Rows from block 4 of a small spectrogram enhancement model, named by matrix and row number. Rows with one number belong to one channel. Each number is 128 + 32 x the weight over its row's rms, rounded and kept within 0 to 255. All counts start at 0. Numbers have three digits each. After the name is the row's rms in percent of the matrix's.
After each channel's rows are labels from the 100 clips, of 14848, where the channel reaches its highest value: "responds to" is what is common among them. Only what is clearly more common there than usual is listed. The data: struck, bounced, scraped and rolled objects made by modal synthesis.
# convs0: first 3x3 conv (model.mid.1.convs.0.weight, 256x256x3x3, each kernel summed), inputs 172-255
# convs1: second 3x3 conv (model.mid.1.convs.1.weight, 256x256x3x3, transposed, each kernel summed), outputs 172-255

convs0.62 095:101120119128128128117104167146086137143119130134128093115147128055117154149120128108153117190087165169154145199122000095106103174111113127202097143161115049149096136101206137147138160101113063128138161128114073084077118128082074141104151105081117125151
convs1.62 115:108091119169077070128149135099114131118164152189198124132134210149118181187184132121113101153077114099161181083189174149116193048178143120098140167101151143149151151114109112151140063121157146081141138118119161116108131133201136133138139211138083114092
responds to: bouncing; hard striker; white noise

convs0.67 120:060136136137151085129116133105029107123145138128116196113116144092136144123151073128160106119133154137119091185068099121140125161147081135120094118118118114106150192134110152165135145113109104128136066109081113147180122128237084098108128193157167126121
convs1.67 116:048130108163154127116175114141102118149112096087105094101117125088100084133160126111123138125122234180085149119158062161148110156135197130126125110080068085164095084155145076122143107177169101130060185109135098106112116158129077170116079134158164144103
responds to: clipping; text has "clipped"; steel-like damping

convs0.49 100:105098113089137173106181166138115128103111139141117138128086105092128161128128095132152096142118121114128101167118071189156139086116128113092153074117107126120128197138153114098159204137141189137138157128126130206080123107123095095110120167136105136144
convs1.49 100:101176117138122086094137155108104059134124163150108150139118137128126125194128148115132128139139158092089127109116154041138107135163113144174127136149124153096139124178100081117151094142074115122136128151162109089207106101110120128114135138128128135102
responds to: one hit; plastic-like damping

convs0.191 116:090145158085123116116083116138036029130113092111080159104136097117189102131117072070161151113081104078104137137133115120126090181134126104128155084085069166120116110112098136103150162114097155071143084170198089105140135133064114083111150155118162106131
convs1.191 105:157057094132186138197119137143119087140195121120158047167127103143107170091157155164120117124116138122177166105138152026128196144127128144142134159102082110145143195123145094141126137128137123136128218092053146102157104134170107136133149036122175152150
responds to: clipping; text has "clipped"

convs0.156 095:115123178128128138164071010077128102128135113128148127158056127102129128097128128124172122146146176128151162090119119141147136119091108120119170139128105091139110159155131128128148078119107139123084131147084159111123111138169253128123140083107123205128
convs1.156 110:168137127135096173114099170139116145099126115108118103115174179165097119170128093117118137139093115150128077125148117141116099153096147104150192118178134066151170074160123131105120106132131128188078139180159121087107121135090106144134143128118084134116
responds to: hard striker; rolling

convs0.123 121:086128157082116105074058157149139111098128113129072092093100134088155118123097118129193119165140164164140093128139000083150138184176151123140130150113163088112165076094150160127148093136125131088151142105156119057122090130128113110127154106183118110107
convs1.123 116:173107111128145084214165128108159108067138137166148156142181184143140139121135139166107078128154085147149112096155201185110145000099064097102106093144141184117085122128138101108089138091125124165157125136139146107090147134174086121121126157122061120193
responds to: hard striker; steel-like damping

convs0.77 084:199128133110151056046089106148074169123128097074111176120107098181153140156112187090107099086085143117080128052118128151129173075160099128105112140141060135105128112107120126162113214127101145121128088180133163101134176125128109136048128051085112147108
convs1.77 088:089209147112135170255181140138177133163112147164118153146137138084172120134104128123093142140141100148100142105215128176150099151120113133158121149128142128115128118133157157117157102142141130157156139119112071122089125120169196128132128109167165113170
responds to: one hit

convs0.181 093:159130147122109132000074022127142123125129138128114108140072170140104119136115109091108128126145153147128154114135127076169102093138134087158174118109128120161065143184180108101099101101113072114101079151049137102116147139189163111151105157161121140151
convs1.181 096:157147146116119187156141116130154137132098141141050137111172092128063083141177139088134128128152084170115091138108145157153088152120155138131108114110128129117119090098196152100171175110116082132101138128147119095106165103092104122172123118155127128123
responds to: hard striker; one hit

convs0.251 085:144090077109132060118087111129151126143153131162099138110089107195128132169139157138173122128142103172127105121121098152112127173134106146118114141118127107128110096150121160140137095077157169090090138085121158128108095255101137120210140193188137098128
convs1.251 099:109089112144128136138160172170117093094133162128136165127164080116121087095118117128113102158105128087148108111159148111157148146144119111151096098236065160160179105086138096072137111108135068179174144128145049121115162071139161104063095162147117197181
responds to: mains hum

convs0.36 093:088122084134156098124077024087132114141116128080074161140118132142128128095156131141164127116147128116163108097111180095120144148135115123100139083105166140136110119173143121121149124148146120141121137099156176096138128128255215195106107147169186146147
convs1.36 098:144131165155134147069056132109128159094155128125136103143098151186090128195128054135090140130151115166036128183155095105134145154106171126143186174136101074168123077149151097148149151090122136143087117183107118071090142125082119152130101098128130139185
responds to: hard striker; scraping; action: rolling

convs0.237 104:121109137146124153111143137118107144130121150138126111135114165063120096141135128142171128126127139121106101191135070139130128127165134122132138146128099134115135172111122136135128128130125080173140124089094050133232106128000075133128124172201141148115
convs1.237 103:087105184138113041128098139177076103104132092160138096141147185141107145133168117139117103107105152128135152075114128141114174141169152122113087169131138124140161101165078081133126091138128163101140189146162142112091155145116123128149101142110128079128
responds to: bouncing; hard striker; material: plastic

convs0.169 119:126106123113150115107120122143040174139122149150118154122134110162142128148156099208156137137078096115099127160152154131136119135116177137139161085108115249141137178092140185183103152110164163151143108118198185124137142142098109131152084127100134146122
convs1.169 113:102092115157202133112206161115130086140145128108168057171102152088120159165097128115163136154108154112070129116161105074142154146170149120128125176127120072145099119141182104101127104136173090112119142128104108096106119127088148159136202093128134167161
responds to: clipping; text has "clipped"; steel-like damping

convs0.255 123:069106120137128114140068108136081162109125128159204160129117135074118118142145108134112109113171122168122070182103149133119210136133105089132088113103155128128143111143096166148186158124116134139137137190151146122146123179081105117108127131174149113146
convs1.255 127:153128126176145107137135158192145112140185141113129139112133123155121146171138101161156070173145152108141118130180155128137132149160138133118099144172082171156163131090135157060124064139096059141187119100128119102087153093136162094094027187161128192116
responds to: mains hum

convs0.139 116:119080115128120156136162083122103090149112142057133132103109088109130076186117147155136119139162120230133163130084152102141118123148122135131167061044223114079199124166070152201206154135139135070099140120091158125125133230108166102101161157181111114122
convs1.139 104:143062149156117087143146199171112128083178144134049143128156091128107133117120151198176116138147128120128107118255145133154121116158113087172043139185046198164128063106128114096037133163113068171133112150136132125105136137137133142093068155159126155147
responds to: mains hum

convs0.168 098:161138152116144143077125187148143158128106110129150093098110154144123150128097114125155140106090106126186129059096117124162058170128150131105171196109193034176144131082152126078167062088104140136161121143130103152128150103135055061090114160092137068124
convs1.168 091:134192118102098156152137123160135172089174097109098173140198128146140054156143148128085154141194128152063122112155116137108120157130192071144149061113084181143126118137112175136149155187174158169099093158128102158121139190108089203182126153163151136108
responds to: mains hum; repeated hits

convs0.120 081:156099115128141137128150121139002182145113105068128128128221079120128128147121137104089078089093147095148112128170069094074128158128159142121142146117116128162163067112102089128128074098149128106138128164128125022101130127092094187140163094128151054117
convs1.120 083:119142103154129130219114086111181116109139138145147103092063138081106119179140094117155120120147137094109122107164125214135192056141158130139153179128069135209128196117085148117074128158147158149139145128109139191056110128152132084128128108186157138105
responds to: white noise; thin (high-pass)

convs0.80 092:128116163151125126109146156111169145140141150080105130115208152128056140124144144106116131093129093117160155097106071056098102188106131115099115127155119117218110078148126121095130058130138150124128126119122101089054117160137106218110142101027040135095
convs1.80 087:172173126104139141138128079148139157096039143128136086140056190147152144160121204135182104145168170137128123185170157230116128098114143163051112121133128131116084146080082128105117102143111144118119098074207114142128167073152169068083190156181111128131
responds to: white noise; thin (high-pass)

convs0.188 137:078159021128141104128023130078109128108129129128104214123076112136155098106117146150115107101102146108134112192128157102128128067179133128118131122094114185128128114204134128196135125118108062110117089152122121113133139128110075123102132150124180142175
convs1.188 140:149087176111161084117141074167128124128138128121181081164226148173134174134135092132132078164139153131118121141111128102134168172142179125116128178138114126151122137051120122109151126149118102063128156095082141128117101170134132165100098027130118123101
responds to: clipping; text has "clipped"; steel-like damping

convs0.68 109:137147098144151114170141153143058128171150140119139107135078125185112113151128111102153087145098111131135133117128096086154116081115128078075113086128174151124088163147128141161141175142138146098089157118137137099107142091126126150059119163108067116107
convs1.68 108:059146089134108163128249187128109073089139112112191149136150128119086137137168155141096077104169122181128122100142178149159164150117150167143110112146057141082180111118136111128141157148091128120124102123134124134150128133142166128136113165186149158112
responds to: mains hum

convs0.253 119:112151089154118159102128192128091098128127079126119074125109145080163148142121138187184107229113072128184077152154095109171175138153146128132122151118110122204133115106166121153092056133115098128196169078119122140107128128096061082144121115118161128118
convs1.253 125:145084155131111132104110138104153103119122158138214142086091127135130112181106166102094116130129130151142123092136156140139153102149090146130125051131136187113119080173122170139162103089073140128128128137150151128184154128156133128171128119140105127122
responds to: hard striker; steel-like damping

convs0.224 116:103108087137130122123115176128075135128127085129104154115179111091104119129128115120153101079125172130109108081078174113057101214087128117106106081088119101127116157200128104152147121115144111157141100132118123080066142131243131183105128076149128127128
convs1.224 106:116144147133147112133148100127128172128150128128128144121078169140060100167170142156135168150083141089170163171181099122118106160126153140161149161137114127131143206119114148085115122128147135034116170072116115128110103112078147115110037137136156158128
responds to: white noise; rolling; clipping

convs0.43 115:159144089119201112141098184068128112150128100095143117114195117110146128100122112179092128125122134125141096093102179126115155233067093100128139077106140118142092051115128125158203079098178103134154115115082152095085119128185104138105139140129152162163
convs1.43 108:093151128138104098089128085194122119175088103112086166136140133137098133143181147076164092147128122133137153170128139112137155164109174091121124177158128130108163185114147109128065132122142151059115124063143118154172103155105158137089080083168117110072
responds to: clipping; text has "clipped"; white noise

convs0.58 102:113128117164128104166104155128137087130110065149152140120128103145132090134118105131102099141144128165135098126128140108128222128150168130135154120052137104151120132162078155161168158145118118099103093160164155111120144218067110080169151058140086103120
convs1.58 109:123095085128099178143160140158101128117108194114134153133156111120114136056133129148206138119117112140125152163114138107105149162138087128169140166219114128136143120099140133114126122125151117177145140134102120120147161074128141150112145136092122173154
responds to: mains hum; one hit

convs0.48 099:122090255119178135120178114120131096213095146121076126113132128107080128072134124135187134131159098128175140091126136132116090145143108128081180173100114129123086143133149077146128108141103150159082182155033146115211126158116193159164142081140146142138
convs1.48 108:146146128163086146146105145106063143065145099155121077177106162161111139154200142119087128193128132108048161098181181137131096128111197115147146134163111096165155161154107038163136146100153120137071128125171141145082110140112103138131118131059170114163
responds to: hard striker; bouncing

convs0.72 110:139128135122107128129057036158033090235196142021121125173117163140090113117128150087110125097110139120192115146128132069096128114131160073093147138163103137128115164180128103116140127118109128095088100157108141120102060148103172147106141150145138117120
convs1.72 101:116122150128128108113119121120124185107034056134104113124136137172088080144047079128100095179118099129105113173166114146177151080138127121123096061151108099124105105063105126117092070111122084153102142139145136156071128153130157157128115070081142154098
responds to: thin (high-pass); white noise

convs0.171 126:128128119123127138143116102119063121142020151117040167122098131107135105121097128126192133101108147128144055140164135075146101094134129128089156150086092223114144134161126108166163079134148134090111149093177136112153062128128112092150098111125210138133
convs1.171 113:096140119150151114115173146104120139099146120127156047164179125140068128180128100128094108206145135142107165125109072094137179179133129127131154105155066118176098093079106075096102150142107111112095146111098131119094128128098096169128108073110144109096
responds to: clipping; text has "clipped"; glass-like damping

convs0.231 106:131092144122107106102030113129118174152154090113115118111128118121137108062120055107116139131102118114113119195164042128098120173089141119124124089148161109119094128107135167114091153112120105137165142139145090150122116137080089092146144122106124097105
convs1.231 108:128119099131154136154123129141120143086178095200159145129120158106145147104153104156128155089146149151159203110137135091128134064119142086090125148116147174152147166130115187170188118188173157082127157157090139102137103139231163134161096164147092192118
responds to: bouncing; rubber-like damping

convs0.56 126:086118108045124128117230133128148083087081143162138178122191113109109165135121128142224130064064068153168073099128211143137140218101112111141115122158121188099127125128123118139162125119161120146221201119151148138153102171215128101143095125170128086159
convs1.56 121:155140139128158140153100158102093106217106114103083158133076097135093081143126125097125179128113161125117106123163091110188140121128152115146118108111136123231112148127130145099174118120128167112079107173093132128102139081069119131126099094128207158100
responds to: clipping; text has "clipped"; string

convs0.132 115:133141128119131166121120145139179104136093134127150120128164134105145133139146128102157157168108126167124104165125100120122136040123090174108139120093100134095128144110112098135088137164139096155115118110119066137230125091008098128124138214142083102100
convs1.132 116:074119136128125101162119092128113117173123123105114117126136160151104117103138135084129100161146159125125137117126139078152172175137157093107083153169121140118116112186137105113147092142128206096069171111146121129111152122087142119152049133118128125128
responds to: bouncing; striker: soft

convs0.87 098:114101105119128148116118169128159141208144078102078112114203088107059122147133140116138127121070125133117165038117121128118106227073179119091129123128094109220110146147124106142140128079131102128084079116139176150117119104160128197155116108128103118102
convs1.87 117:145097138128172139145118064124089114088023126137138137110078135163136119116119176186133098146157138104142103159123185148139176121155193128105118121136208146115097249138128137092077102088146147146148112097116145163118082170128164040135138128128119118128
responds to: white noise

convs0.163 090:087142153148119171128056146140191151098128194183135155139092111122118113139083150128149099083106187077097158125115116077111159147125115140153117109111128163116100180111104128110137209142055044126135130188087094211128076154026040137117155109128102113187
convs1.163 096:100124085118082086128172147129196134151112092141135135119094173110103161128172128071112138116137128137119143087138127088134144114090110129134141134098142090103171112149134119118161090128117135063164165083174114119140161117149156171140077135170096167075
responds to: bouncing; rumble; membrane